config = dict(
    model='multi-label audio tagger',
    dataset='drum patterns on synthesised drum kits',
    stem='single',
    widths=[192, 288, 432, 640],
    num_labels=33,
    optimizer='soap',
    eps=1e-08,
    steps=14900,
    weight_decay=0.1,
)
Rows from block 9, named by matrix and row number. Each number is 128 + 32 x the weight over its row's rms, rounded and kept within 0 to 255. All counts start at 0. Numbers have three digits each. After the name is the row's rms in percent of the matrix's.
# convs1: 3x3 conv, stride 2 (model.blocks.9.convs.1.weight, 160x160x3x3), inputs 144-155, a 3x3 kernel for each
convs1.36 093:151162115142133069129114167172140137181078128135100088149136208156129060096151143140132162174122136064118130180189143127113115115106112149154131145175117066094114110121139086125170145109120221159136092173103155123096153079145092173106109088156137124149101119132151115168120133126110139145137166096130200106155064096144123146
convs1.37 088:120130137198109128123138078153114142085101099137168118129128113168127166139102113133131096145118185107055108130126134068014057203226244125115104150119148161137134101119131135136157155116147105134120072048082199199155097145119092110139157156168109121111138168159098127071138093147121166145107125106142105113104116099160192194
convs1.38 105:109119182136141107129113108108171172097131171115105099137099113079177197155113134089131196129145132121138104179141184109125137111143120127095147144132107090162140109139096140139140116132107155154200128079107166115097086156172097097126167157108107120070160179191136151048057135062110087125139144111099173180157129106134118113
convs1.39 080:122130139105164156118091124078127157130153076239142109072165155149061109151143150125151125189152109105177110157115128154156112107100151137140119187125113112142151097151103086096210136184131111113105163129145118162153112163136119102099096132157095144161164130150161139130168162156118118124158164089156113177099080123119191133
convs1.40 109:090158109060134149105114120170072147181123144124101124213151114188158156157140104078164145190136133095119146176100134137147129122113135124137120179111129144126160129142117133105119114142144070154111124181115159133094095088125134122151163128111128073138130117128142125130147132066171119084137101138119137071142067093111119124
convs1.41 086:138122095130164152137115138136116126162136118092050194127127120129135065171132119122102111116129141138091163129123123156110125113136095112120149193115098142101166117142133130144087083115179093149110146155103118109162164147120117105170115147054111143124132094125121146098123112125070163159126145101106166128190145115129089119
convs1.42 087:135120115175127142128138139134170187101178144100161111193097090065152154121101145115108146180164079105114143116158182117135141159151130103095096219197077111129120127130107211113158148133107112168115171132150139107086118153142143153075111117161144146130111082191115146131127131126091140131140103150144132137177103102095180117
convs1.43 091:113114104112099112110130133120154151147110113101123104153122118215143140088083156085115144123103128161133110148160128106133126124107108094163128111148105159125113146191117113105114137165059127151090143088137072098142092156157117119164099134156049217156093095126142201065072171132117095154105096136107170048099154109092132119
convs1.44 086:120159123166136139155130114203105130178067139095161133161148169137125110109110160171111160103106169168144153169150111114138136166111112086111099159079184114172123124137126112126115118108145123131127233123140092101145131137152080111087159156140099097122078090171153166112119086137246186181126069121148130133139055071128097150
convs1.45 093:139132122125196148078120110078074094092138131157209222122110079128152103097117147116097103138098123158159183096096110161141122138168148125086133143188124161149171120114109148198137074123094135132141157102086158170179109105122155156157076120101144100110104139107122137127106109086111144107114110141146112118175157127135133133
convs1.46 102:146122128112149144136102099082153097150170137102081140140155077136211179052056100129160116097021092156136117138099138116127137138153164105159149184000056093160207157145094102107172141167105143136115172114106121124196137077132122131139171122148160143097124127186094133132069118139089100169128177163154109098088170145113127208
convs1.47 093:118090091166132160093171112101167134125153129131088102116125166175131191121108083104067133142148145181148063125159101110125105118154086112120145144115127122077141131118097160095158102097143121161130176084159119103123159151122095154100119142138133208115091095090085118128120145090082088130191130206121154153104087109124064141
convs1.48 097:121156122036048087153110161110103093178173157100090081137107142160121169113114081104108115168129113165119135117121120176125134159114092118115106124176215129095124110139112000047078146124173120139120100118054168182127129155149088078055138130172118094088185195166136139131111123112111089143120139160125148154087000074127162131
convs1.49 109:113072181192176021148171127096107157136099156170134121141097132156201053072122150150108161113142180159115121133120098123160106161148129192144090181176156153085128124169099187124109138134114149108098104169072178126119165120095172126123091160107141171080145105132084105182144100149121129139148150098118127114175131091161128153
convs1.50 101:124145111153058142109128134116143152140121110134199067136114113108131123143113115120125117112093161171192056146139102146140112152081144112128157141121143142162098123113122138139129135143033128128139128077130121152122139134122141159119118069200115139140102165099109095144128116133140149113113098148126123115146106156171154044
convs1.51 085:109126131087078147150154145145184106120118129103130128168121183170079101105158134133088090170059127129162155116134152161127154105124086163062155100108135120219126120136114122079163101120127135162120155149162109142103175130097167165127102132133140096164096117118142085129086150135134103135154136092113107216133089117120116114
convs1.52 105:119121097130113082153118134107082079107136190177047145111130118105154134116105218103122119119184146142097192128155131140126120131102132105135094109081142143108167141115135171134113131120076089185179158157058139088131139164143131132079103092133111172161133145113146149077114227165127139097108097081115119125147108144131118144
convs1.53 088:136106152187151125114112121109132138137114182150157164128100173148165108150140128123173106118182172123127104085130142135153155092180102130167169179178165144125085117117151175204055097136120103090194153122148112154118145128116126111124120121155153082100064181117020126127147117077127118092182105155130084118193134102076093124
convs1.54 090:125098084122110086143148135156178158092116107135101123129145143122090124165148200193084128134109161176136102113130146124122108115118082120112111113128111126152143117126175115107079105106111117069111100096082172151138093118172088092104182152104120243156117227103127052128108160134121077126133113141149073145135180129120133138
convs1.55 107:144107134099074132150120118106177146093162079138140075134129102105064081150100115118200097125080117148029149101095093131131126119106117103227189138087129098072149148129109134136146131138120174169092080098124147109152151094101128174143141131142132094097112165110102135148087167123158170151119118175131158069105116141141173144
convs1.56 084:129148120159158091151145111158121147158118172151128048076115161155154125129117173139099098137127071155148127124099078137133145153159163190150141173208107103081135133138143144117143137144108150132048104159137146106130111120073184119131166140134097087100080090144191166090170087139108112156114127134165136061135114194109121161
convs1.57 090:120097173160161052112114176156164151144112128120148175101181104145106147125116149164125120159091157136131136149120153130131128123131117164168174105105142116139138115123111144102148156113084182097146161100069111141179131145119130152097186090096154107103027118139178104090095140108208100215138100116116166131082119075151134153
convs1.58 091:072109152157112099103116166099171156140194121096092145132160196102158159132112117082102197144151146090068139106079113152162129104138098143175087130181137108122105158137089164118131177089153078054111210097120103168080109144112133152095069196129138140131150121130125119122106071101115124072124102139133137103101134090120154105
convs1.59 093:134171122151098127129129122075107039117143170112108098126122084241187053074092096161134090114159144173159101152068126125172125127123108146170152126165144141150109110094108159101115091147126173137161171126152153091123131123119131143145170108133066097104133127167098154142143127196114112137142126118166155175160166117089131128
convs1.60 108:126127158119204041124131111116161105083120175105109127124138128129104140105126102117118124145140129145082152142112124134131107111127085129115145120203066112139114107117145101157169135135146126128147108148072127139101120152151123173085191102070128131125113125140121130125124132120101137181083149143134130121098124136133127119
convs1.61 090:108108116200189062136151143119128082147122192143148123109139109146100148168156157102140120154111101099121178097116131098150165169141104099107145110134080102139149129125111115137137178126123094145152188136156167119102105110163152133120143100141097104144148138137082127129099236186180073141161068108112119161135143057107111131
convs1.62 090:159139116148105179115122097108100119171109163124161179137117112097093096192137117126165050179139130123174129134141160137110102087170143119150150179182137103102056177135102068101241145120152128127102215141116128132107133151150123085099109115129141136108123131153122116116120125064131191155134144155168125116075083147131143061
convs1.63 118:132127124143120160138121162131133110170110124148091090132137132139112117108128140147113152127138072173115098133111131165116120146119088135132094075065237171126112146141116138049123113089147146130108087152160055146139149127100096121167121151128124149133160090117126125133112148124121115110132130128150107144147153076086134182
convs1.64 110:153132122085109132109143139137123101156042157108140153117169118129140105148097110135157130164110081147098130139164121153100152106132132148117128201128099118119124135136218139151119128120103110178139122096096088143210103113169144145108164094123097145151122127148131136060109111076141136120108127114159160083102158140106140154
convs1.65 098:105126128140093118091116156108109085110133105075135135130115034151136072093143156102097097146103113160116165104136182071160191155079099148106101135115156183127130105079128140137154118134150102114102081142115132114092118122134136118106158113158181134103104155133117122126114115141126101084101171219136149054114122148173119073
convs1.66 104:116130121154088140134163104107131144108150133200108119137141131101072184167115102124126127157140126094117158114144166086138141255255000103129103181083118204127122133120138159125109124155123113133126137137052161182064115107144175140096171188083128143112146101146133098180132116087144173094006060234136119101132142115156177123
convs1.67 087:118105155083170041116157150139112146069130120114160152107124153134155089080096118135109147180152089102097161169156181119074138112187109145103111077195107141067165102117169078179088122139105089146170164132124088128093115143143115116092088117158130127138179159085067096153106159092172152079162169103098102145145080143128102123
convs1.68 090:116128139170122157107115086153162080073170108115109094105128161165152151130163115171089149112075205121133115131119102144115112125102103153147158134180031132142141123149141131139129160135102133115095124080164108114142114080112144168138170132137086078121130094075144133109169158088184124118078103124150128105204255226095103038
convs1.69 091:118110128075163093161142152140088111111115181090143129101116132160132150111115092138097146167169090132180119107125135089140132149152121104122144167146162124083168164118122034109159171149124106125150088142117142137182097137168130117096204141107122108116098185108135108117158114135110128125157169157141123144138067128131122122
convs1.70 090:145122099102171083122111142146143079162128076150156172115180151126056191174098174133117183099111123122147117156099145134149112109125134113138072128026096127199166192113109136161153094127052126119101187153110098080118148094122179147140108132073111163113164180120085168101185115197169133143072054092183133116121090138133172111
convs1.71 093:094125128138103102101131164122100123129122132209101075132117105105136122127131109120107134117143118217101112116129097112176103133110149138124123092107096206092110121132124136057145086094178114166115120140105168118066128121173143116087047168118172145159183151127111107139130131131187071103071143161153129099088127131119140127
convs1.72 096:090155138223075058147129160158115082161119106124126181126117085134111100192117107159149133096141071128114120163099107156116150135160127133149108116158195108061132115100167204152073162129135143134133056030132101162125097127109167123142157163098105114144183154086161121111108173141173095045143050181121129141211107130114086180
convs1.73 105:115140114140100161117135156202115115075130127113130194182108112129079191112140104196103107151142135152108115170181077115160121103117144105125127158059192149122139077116108148124125123128116111171140130199107118106166120207090133135110047193156092121129122129122155146166127130167123137127137070131168164089160107165120106122
convs1.74 092:142134132104143102134122129119133140148150127126085110127161130153148143086101131132140147097067057189168145115111120137156148000000000108146111159090046172123152112134116129122147139151126135159132183107155089089028108113110163152134076091071120123122091136124145162159127109131066125099255236244131122116137080129135144179
convs1.75 103:134139116160140066127120158167158080166070107136121119131092144161150078076106162192116097124110127144129124122198113116093118130131099140116102137125070164087076077185221186166110147092048097157151077099134124141174102168135112119134089167164143151165164185137178071056102109118109146136117139150086189077163116084132136107
convs1.76 098:127115173076096145120119164143073129115172161106119135089078198118068139165179123124097216124109146131174116121109131091128127131114137181105137086136130126128135157148140126105110134111080136097085069149122099162166173079119119123121138143086086104125123087084141117110198114095156114143117080147067093134147112095139129133
convs1.77 097:174071153128118122146136103149169164117121143094092092166089130147141085145195179109118116094118145126152147130111139099110095124100120130139136089109087115175141126155113140121120134101076184183130113128117119120138100103136159141118091108120114138113150164094169128126140093127184192190086165092177110198123123118107124133
convs1.78 113:167158090138136127130140133126116157146135138104141127118159146098106132125083215189152097124129076139122158127084141124114157133195059124096103119166094117118149128128130178114138152101110142113129106137120134191108126085146134175105150141137054116186132140137158148084133153081120172053121088141174086097129092150107171120
convs1.79 123:156126112095154134161107141121124118152144093142136079135144116106067170122135123135107141083146121112149141132134119118147106141102091080132168255059000103070149153109108093131171126166120129141130083185096122085113119144115150103176149089112130121138148122073169122119139115127009211163144098135145134123149079153142104139
convs1.80 099:175124115128071170069150183128099137112180095168036165146104138127120094120128141126108132107100204177071150136060139126133124123159079133108125107186105175065144142111106077121124072140195157083149067105162146099099100163091120051203103214087112116126103150064136170126107135135160121123103088198140100112122146127114098200
convs1.81 127:113128152148121050117124140130109133082138161106104122139134122043121201131165105117130149197136054125128102121112124135130150136116116140140121095080132112146121116110131148189052136097105148135132122116077121104144132083118072185171127122118122116121135086154115141169129117141218207012120092127130136119081135117113159128
convs1.82 089:115139140187060175130143104143105144100147128140152108132068132091183104164172090176143068160143139086157134171156140099123145110145110126106124068143183155126078123159144255102107160124138128073153111090111106084084144130103132157096099083158099090109145171178143140127111094165181120056113154206106119134132176160147132122
convs1.83 116:142118112102133174120121143128105141160141107131100108105097136139127094178176067145147074096095163118174089128164122146143114111139122133082157126194109083144112167116105112098123136132171135151080096071190103157067141101139099125144142132138155120124177080179075208113112140156091074148125136137133099171156134113120088093
convs1.84 123:127164119120140103169168076120091161127117141165148096126122112140108131069125170151113131108143113114099164159153055147105124135132105099129121144143109185107108087167123168149099109136114147115106112081186087100166153215023100088165069045200149105148154165085130100136139122114143116085159163090105104129110127149155156090
convs1.85 097:146137121111101134167113149125141105191058201113106123156156149135140183075104041126138122126128120142122096071123079130109141122126091096172115134089123137132165152102089125101160125086130082145157153122153119149126134154067133088144121138187179133139151146136077117137157155127066148114129134152128087156158122139105112143
convs1.86 123:085136155255109041132109128122122115062154162157149098126120141142114122128133138119123126103103188090136135141137115111138137142086145132122121126174150119135107093102155255216000111110127131142134158103058100144137120146132151094100118119165123127126103107138110152101113112143150184093134101090117149168255061000099162123
convs1.87 109:149117123031202131154105145147133095127093148124148099140128101120104131116118126120123112154121122163110126129162122123126126147166108136123105092102172129127120143120085000133211158108152131150146099179058117118130127137144094177073113118123126148118160067142108152137118139109132121158147087142150119149000255020173059151
convs1.88 099:104141135134166103047148130074169209114094087142137145104132105157105111136120173137106150141159170136137168185113084117101090116113122138074142125117092138104125051101188160141101110102125123071164160107163090131140202159078049106140113109091133131114153150103142109141112194178126168127104122124129089166131119106105162125
convs1.89 114:161094114000255151126124077114127143106106123135122100120111135153152139119139145127105130163183113149142081121136119120097140153102113150119124089152180124138129174112101000199255136087110117105124200145038124152101127107147145178069067138137115125138128122142143133096153152118085125143129115155152097115108222211115131065
convs1.90 093:151126125043140088095184133133132137082131144133177110096139129174111170140136121143148097042108199124152085111095158167154081136158062102127118127117069196100122158113099019102173108143125117127109155161097113131146155130096135077143126130120116145129098086184116157134121142134092163129106093091120136136097086143093139178
convs1.91 092:143107104135088179071143076123123121132095137088142120164108087172161083108124118098128129145102080098143181140167134114125132140136123119139111100134186171128124182130112178086236121114106107164154110094129158112102115137153090151114255118104128176148102109141172108079156122133120144120156115128178185122118169170117152103
convs1.92 082:119132144154122142137129094112142123182103156125180110150168131113069205119117101117139121121101133123105037125120124124108126116169152147109140157140069111064121138091122087150135166140107165065151163189129129119087131115098114088093159135171148088125130154090133141065120089118076120120123127104144094098183114183129090113
convs1.93 092:135128107127136140171145120093075120146091131076170098122135091137082159103172105154139080123164084119125168118144131166136072152143167164098138110150178099110133173130123069141177120145144145087108150129100135119162152138149087143053218154182135092184125140149105101123137076112110089116139102157126090146074120132118129135
convs1.94 110:122171120108139076116150108152124127079098140088132135148108168115093158119072157135102139068185117128085155158183043102090167148170056117096145137157102132130092094156123104141085094127156133119116083070208077134137178160102088107155114083193141118133077135100123165115091093086149170075103157151093151164095140148119125095
convs1.95 088:157101150089124143113145124132139134056130145099093150115142132078106181139108170123170121139118113090154122156156111100148142108114136116181143078103122138155109139123146157175109143125144137125149138120135102120097134112114140124115134132127090139076101142105173115142169192142205135159080126118108185140073152105147171144
convs1.96 101:159137121108174110117129146105081092175106114148108125098102129113098074135144115100117103077160008163113106161141123145137129111128112070089175080103116121132138120145105093119133161167144135150153129173125099116138159136135133169122088153149121130143192124097188153126154094111091147150119131076163130223137192185116163201
convs1.97 103:089153146100148159151132143109169123094138114209145065130114143076094134161139108141084099148171103195148063145146114116126110120153090152122144077147133108101152116134115143174076141154111127089197085133142122079164165146153131147130132125127101132163166144083196161100109146107117154094136132110116150147148113141104125158
convs1.98 095:105111156127157051099060164091143136191181071134104090112133109172120100177155165166182154099075156129121144155069133152177130120132124115142144122086165169129148145132116118128073100149126197135120125151107130121132157118112166126138137108141140158063100065143077121156167187112082067155111111141133145111130125094087082121
convs1.99 092:120142125146187082100092200091121089105149147194047029181119134077168138128073143139185125173093109210075054115150143111131132130136123135115087133104141175112099127139146181133140077057221122118114096154131162101038084121136165138112111160150129121067087107161112176143139135094151149151093095148123147128115132143109101151
convs1.100 088:121112108083181051106138158150149152091098162079116149132155123171126137128128136130162164094204125177078108136137174116124156121131118080128130063205133101123112117145124148162082122108108129060194101101091093171152114140106143129108096097155191187076101153135122137138172084077228150091168143115073054165090084145099122171
convs1.101 116:121134120122157080207130083133125093128112127000184198118127178151105094116126136145113129115151101046166181099130123137145140135092118135143122123129122064161161123113128139099125217229076121118126130147100080138142090130131167137107114092142113162146192109093141113096113109137096126130163138109128115120143137065111183154
convs1.102 098:154109108102172127137128115148106146119119159159153086166169033116082185166149121141145118098160190113136070141110123129113124164167091127127095109069128173167126140124126096137099131115126162169070133117155106109114104140146089071153152148138089122153102125158134176107137152143135162083093120159119111145174162076131126084
convs1.103 117:140143110107129110133124113176104086123125082165140132123117149116109096107149113139134127116101148149141100099111164110144128153108121177092145137159115127155106139092128110109153126146134153124171139152056116128155164129098133108121083190119176153127119120136126166127101124100175139095110191082127125094119126148148141119
convs1.104 089:107091137174125130122141162160145140139089105128149113074087208168148139135121116141148113142071193094147124141109189133116095137054084170173143131116071167071104113131161148140079085112175097105157156160181085166081113106100144163174080154194160175128130167130078167086139108134144173104099133123101113168129115165099072070
convs1.105 084:125104096087119110099132137158192128096115132067101122125138198081142112126102126126125047100121126104128127105178119086166099130159160130192097107119115148139131136091079164102133068129130144132166050130119082139153123124167148120127195066178108075200171200127087121129114099108233161122083132117130186101105097050070144166
convs1.106 096:148127122079122170146116120129144131147182114141165108158156106188087151099122116173141145085175188139082165150105115124136153125148125103128073149194194138086137136123155117186086118142185150123119114167149115068118121136127120129125105116121118119109152156050114081212125159090084165081178100134149173103119123145153115149
convs1.107 114:126130109168119126174117144140105119133151116148145136118146116144121089200150072145116099114114147132115096111131156218186015057062229114114142112082133124122117142100139156118122120162080122144090191126088078133138107138131130137123102082140139129064138070163134161158144098128087073170163099113152110137145152117142084125
convs1.108 088:124100120138183082148155145140123132093102085118124115118110174092105150119089084131060145103186164092081116092132129087098088121166126150122121176171139129128133117122116129150108106104121106072110115107097117145129137111136140147144230100091181184088114125102135133144188207116179168178133136083101206154115156150122144086
convs1.109 113:133137125167087116151126103112125109142162113074126112163133117127111117062157183147130099114161136087180107138131128089187136091154121110121092177074117101130152118126117142132097147128106136135180098123149151095115133180114122050155057113121098118144119206065068133100128149143160171075151079134135125167100151138133107042
convs1.110 097:158132104088134160101098138159101129119117111100102119172117054138097134112158157145158073106173173113118160129127110155156137125110101152059087125192162177178137105118107187145194161052128108147108070151021085136144099098142122134133097093150105145107127142127086154153119108071147160098126120192124138082173122120146097132
convs1.111 096:190116139150132084091106136069136162139183078126141142110186070115117113099112144162113104153073210115134120104104167128145130146153117110122123100141133129142159160115133118127105139172118160088070127133118066155105142079158112159092128139167084167156062117068153142135106096119215122159128118092180075128115138119143141151
convs1.112 084:154113149128099066098161186196159086121129172090113127154172096107111077185161182103149103124097193124114121103112166142109153120146144132118123168114100168132113087098165159146085084100077124141147093107108110162141090108136139114125155165136112104203121135153122105135168152197154172143140102088069113115099149055140157158
convs1.113 100:154105150100059093141113162122192105079206072120118104155097105089051109106129170129058154173016115115211105119130095109155150128121095139087146086078125125179154141175122104156173115089126129155123118091137152151170131158133149136109175127130181166137117117125096054036116114130170090106120172119104140172147122177167082168
convs1.114 109:100122148213116114110133110116114137134117097153101115108108171170151125147124082134111143136108129085117153136120133122111127098153137128098145106174019159125118110125128233184130183150074128108142122130109209155086132120118146139138143110094138131138051123154152041187121135117153108142084118129125156127109099200139083152
convs1.115 111:082141121152121103145138109082130098124123122148145152164142091116118113063118120045152148134100178157103151144117061169128144130119124129149142114115127145099074096156104149128104142137118111128110125161124097150144077144099121144200106136136170110167126140079137160143085152196099097110162124176092169128112111131114135146
convs1.116 112:150171089114073172120097145182135100132170087118146126128173116098068160161112123091175124172098180119151152189097091139151099161127143158119120139082158151125137165124097137132155160128096136145123119129108110100128118128104107143125118090140123116134146173086112162133104116133196141089169069144145151076129146135118140124
convs1.117 109:167164068120130144123149133094108093147119090084148151158120052140141147072113179136130125129148155140117158091110185122135110124141131132111139175126101168211079126120150105119112120149097130129195088130089137129127141127129104089134114144119126115098105107193156114160126148172108109153165130084179122139098055148134145156
convs1.118 089:163163155130114103113109158108125119163170176111138152055168165087087133111133175163111118150124134103159121074070097143159147112165139123130083131108152127228137153093126144103096143121093093132149128177114111122165163107101166085163084110153178083138122076122095108171158087167082129122084139150110090144137097105111135158
convs1.119 104:091119139187146166118154144100137119093150165121063104123144139195077142139163116134135145134135057082101128115125116108149115068161124131156131104085140136148109110108137102167051111119110143107103194105163133163116110132134109114123114132123130147107028097156127098072113140126121191086205096118155107125089175144189109121
convs1.120 107:163158091142084166109136099119097154091147135131127088092166151096128091114130138187069118104106137151184139148149099096121157166132096088148208088183136142145102112158166143148114152146112149135154100095159133143094106162122140118157132057141132094142206141054124109120068153216123118090139140123124157143096148058159113151
convs1.121 101:169170131154109104138132082127086133119097149099134130194228195165143081147089128137145162094143144123113093090083092145162156144125133137137123163164134127081104128095143170146132120129131121111089123160129151109108138081084135164151145139148099110061166163100138139122096086067090135135126109140128087091133138058095147132
convs1.122 089:125106187131075173137146103071149144149171127107134149064147162082147171177103107110109110096188109139131081110137055167134148151091139085140101135133112101110166125137127143113126154154155140098050143086152162164107125126082182112179084144132141153087129186100161131136145153141105178115107135116144105112129133133152135124
convs1.123 104:136133153095122120171103123122105148100142081093179159134114095068162103093166104105138157079174169148104139110147070097129137081140111136124121080169186155101089117118193099119119114165118156154073098127145120110159149152110124126141088108141140115167088150141096184074111162129103137145088133147126121161173138136136139066
convs1.124 101:141127124209136119155123097078188122092144108181096133093169083086104182111113152104154154169125087137130086100100120123120107205134096121150158103111167101124109130105110154137123108159144131128114138119104107123146151119110129138163106099167162118073132126101096129177098171090149108101063145145127094100160155137179115122
convs1.125 083:148105105068154068088096113141155092111110153133139151150176208063062100182152130124119142146127178117124108145157192122139136083136111125117121120153176162144118113130139118164102137113167162141163141130145082059115137093164135122112066143173099096087117060107177184147151085147144154178160112146149093152119126083107074181
convs1.126 096:126122106117166126110080101118149148132163165146115041118123116141190233126133086112127122150139122095148105159136087126130130167083150127086126150094000114167183130125093105041169132150145158110100087165142134139139142130096153105151170112139122141155106144137120149083143113129124128111042163156124117134076102160158160089
convs1.127 101:111116138150139086161164125088137166123119107123144143106222208095060109215171083143196198120111082138149134161052080153124107119149124150147127132104118101113142123152136138107123110124108125155065195095057116138128151089137162128125154124106093104113111079133112160151120111118104136137127080123113115085158139071147123149
convs1.128 113:164112124140155082163130154137149156115142108136129127066184102124135111094121160124100136088148151146146137180050153109108153120151109115121149092142138136136147169094178168173096128112126176096171126090142104117120114147125116110093088108127139174089102107175135106074118106161142091140100120144160127091099125113182092170
convs1.129 109:163140086000067230128132123110125137182110092132084140112128121123104141137117123134132120100108173168106135131118128131150091120133084115141133136122056173092140144141105000000135132147109157129095078171195169093102142131105100111198112124115112128141185144094144097118129125129116137114090118141163144081082072224127128122
convs1.130 107:108115188215121101118126139102079141125128140173114080153118108160089104127165071193110096165112156182085112103108193106094135180114126109129185111127161086151108119089129161178111168139098124082140183092123096155113096114161150120106130111092168088105116120096104139154096109160091109191144135122172070125096117164164149167
convs1.131 115:111158102141159093106118123140153121154104121111149095130114156107138097126131096124167104129142085110094141124126094111097146137141120102139155128127129086105144136128127160144117160123150063135200163116086132119120087145138106099126042068217162185109124128161188090108183139058107116139083092216048088178141173104130155132
convs1.132 132:102142109131144114114161140149092087151097124128139116124099135149134107198099088141117079111138160167140115049163131144110114090134141123134126147123141097117143123135109141128124103110147102140140179088074218114101074088180169110111255138069178110087077154130119094122124116095113133125116147119154105131118119080121141121
convs1.133 115:158136113044129183118095190129122134140130095199108102136140116129116144155080125127121146101162050142165107114120137140133118179123099143152111081082162099090188110116136175149121108165103144132096080081157120067232105109129139136116135141136118114134220089059179144058134111129101106141137138119132157093128098200135076153
convs1.134 102:138114152098164117102091170119130104150174101140102138095058182158134109134145114152147085153129113165179077167129122139161087147097152130173083139137123121116111150146087082130134141128145131133108121168114112150148112128102085107155129126150118083142136105124197135165126115169094146182130121088126145117087147162136086131
convs1.135 093:133086161166094103109087152196125124112147106166120135158106120136123160169103086045154097151096086123127144153121104133126131125134087108057160184107143117150157114139176173107153113125121137145081119067108173152144184117117118054168141154148131068135167176170080083081165142076087040124139135141158130099166121123122118137
convs1.136 095:101116120132162056143107148161114165108098088136174151126083107158090056129241250122126064106151180114181132127123151154136122104156109129142108090195162142096126115153168142138100129085124123064120138140147131182173150154160111130142131092146142154188156187086127092063090147139106149144110080071100181108127109141132099130
convs1.137 113:152128127056090124122136135109109147160149094123090137137135112119113123119130110142136114140091136150096135129119139127154103119100153127128135139110077132110152128129131054065096114092143146158096103095212137102066130144103120074206154127120108097151125182062101162131139145116111089143161136125138145118078024249169107087
convs1.138 099:127098143163214132170121118116153119111120173201131087127134132162110130133193089162122124083183110201164113098140179170154098173136068143126092153127135173157095134120135088200129103143128118129096160166109186091076115153168130088126185135039102143098103115193132108132145098124126173116084111125130144129122112172127170108
convs1.139 082:168137113130171111130132134136118113143121080110167083102117154112137190103148070133112184127166196118076084067140129131159111158149132132071201125093153092092167115162139122132127191118097027094176141148131119126126113129124124086135097133151130151133145162115139128133199098086108131115095118091106134117130141139161158121
convs1.140 101:178128129091163100188083112197099095144117150176112147174112117089089133117124165109161120165101160136129147059109159184091131158106141102152125148087181082171167146093146105113155130104132134132132147122074144101092141043160154182103097155149157083155131079166140180154105132145133086204078134156117145079171115101128158131
convs1.141 103:115153106164094168107107158120109154140124058124076186119135113114109110150146125147120095131068193128128099134143112137103105139111133122099120137143127082170136130131131140096106116100181143153127153101085088140126111150139141116139133135129114145171206169092126152107121093177136082146063115179120124162169109129095137157
convs1.142 083:126120125120054150133131119112149109109123145141155095161128111133137116111128160099155173147086155120136093140134103157147148111070137097144106184067183125154164127134107093146198136118093140146116126128178084081093119123068106149167082163077111145123134148095084113208092127152177166103155110112118150100091093080145099191
convs1.143 101:102152076087145096123127130103113133149087119147143096147136128168062145113104106184099096145122173128166128088150141144104083118107122147092182130124093148175134126156077086087155153147161111150111084134049117055155163133118118149131155077138160143091099145135133167162149141118133157164119164122086137148116116130141135118
convs1.144 120:119136115101127138147143138161091136134085121126134135110149092106128148177119102127106124100178109116150129061166115165106099120116132153152099130112132111135123121124087147107159110123130170113082155089102109141111100105180144122137212054124113125113135130109086153143151140083072108145123117130146151041124125108127135108
convs1.145 089:100144166154132143141177104165123172137125113113217128167114181130142101110161183117126131143109125108084123102194121153108134140153137164171090107108164156158086077130159140137155125118100122127117149183132119148141117136128137168063132140116066086139103087139129118091127116124109167193139150061100146203136129055178155092
convs1.146 087:136121178033109119119129119077120179096213101092090110118132156149109044127145117126135117119126139170188135134124142168147155149124121149086126129155177095196120139119156069122246118183102164084144097145051205116114130127132108123067124132141101129131101185142168103123128111107100189124133093142155119128115046194135149167
convs1.147 094:149129107098138138143125131130255106162130110150140158111115210128129174105085136141141152128104153164114154129164181118108136145135137124183083126157131121086145098115147128160101138099130111198087117113104133139113108140152137122100101182138143134146147104124180104083104096099147153125092121122128175128143062153122140131
convs1.148 094:096128153118084145126127133151080132131132133111138125136056080196146084125202121151134077130135137125095111122144122151174099129116122115102075118050141127128147152176143144119159107124113063163142164117129132118115161135130103134110129148143101139175147103128147127130216217181090131126120095085113068121130105075111125132
convs1.149 094:128144132227135185136112098083096121116125112163100141121114088105085103171172162104123102174089162165130099130116122154127138201149170108127102202181115168081089120111109149143196154150122145138126084142103109114107114131118136122166140152134158115123150181100084161157114063114097131136090165122143122127110166110084070129
convs1.150 105:122092091149081159151125159091111083126147157149131066179166022134168110093108120129110103151085171138119135089117129112121141128123113128104124152165115123139108113140117112157142098147140101096154071127152132094157096155145126104143129094126154149124143125115103154141119181174139127118118110084157162151111128121172148102
convs1.151 107:114127138180136053136187087138110109106108158136088152112119164154129094107147130128126109134137126098110150146109119120155112092151106124105144142131097118157079131134131103098166090094136119128127172081113103150050161133128146087073096125152129139105041098186114096166134147138103152129144102157124109144192117094134147090
convs1.152 095:131140131148139167130161137146083111103104139048093120157103071153210190088105101142124125133210192105117148125103105108129136158095118128110123151195201100107144114117148110118095146161147143131142068124152161084046136120132120145115096062124120091113146120196193170097129133111107105113101175114121141115111078121140176052
convs1.153 105:141126140131113112117132097116115154106144130105131124078098141149134133082121104138119109147139142119120155139113132167109121130114133125136162107080090095154131118116112146064152130149129089070159145192162127096126129082109125170110101119178086132108142074214105192136172152155130099115129133121116141118114125096074163093
convs1.154 100:167115137036095079131092149137126130102123136073169173162151118094012028114138095143110117144218147156052064122099103128157120112080121134123143121205183142017092131118106125117109129160149135103128079183131114145093128079137115172144142105162132136139144069056112182143135092152117164112142172120129088108161154128120087113
convs1.155 096:151146114092106139110185100129143131109149156130163159155155058143106179106140106173109115061195157097131144096156157126108108122138114134128137177174097122127095110156143098120128095150147157161147121082113153117150086183205160115102118079177166105132114173127131107151163138138128106110109164132089148184130179181118132126
convs1.156 094:122151124127091135109082120117159078141117148137111154121140123129090123168114139138117118121139050100093138114142112138133150102104161154110115033138130157099092120151123109088138116131142107130129177075169142134135091147128086152155127105193130132146068145152134128176145173123188066137105076162135117120050177134147090185
convs1.157 098:155132097123134116123126132169154069129132146117137118176156094146183079129101087169130071180107134152131111155110116157137120123128123091141075101162102144138132159126117143131134110135123089125115150099103143077070125118141120092153158031113124118185135149051097143141065050130088118126119131131104123080099128145132132123
convs1.158 100:137143109124097114122111170146144112108093161096161154121143153137077141141130101104174145146014182113128145120117126117145156127124100119175107073000182121124193128109153119127089109097133083130142099036217147149145112093145113103118046121165150161099129107119145092093100113154115082134120163146105127120147165062103125134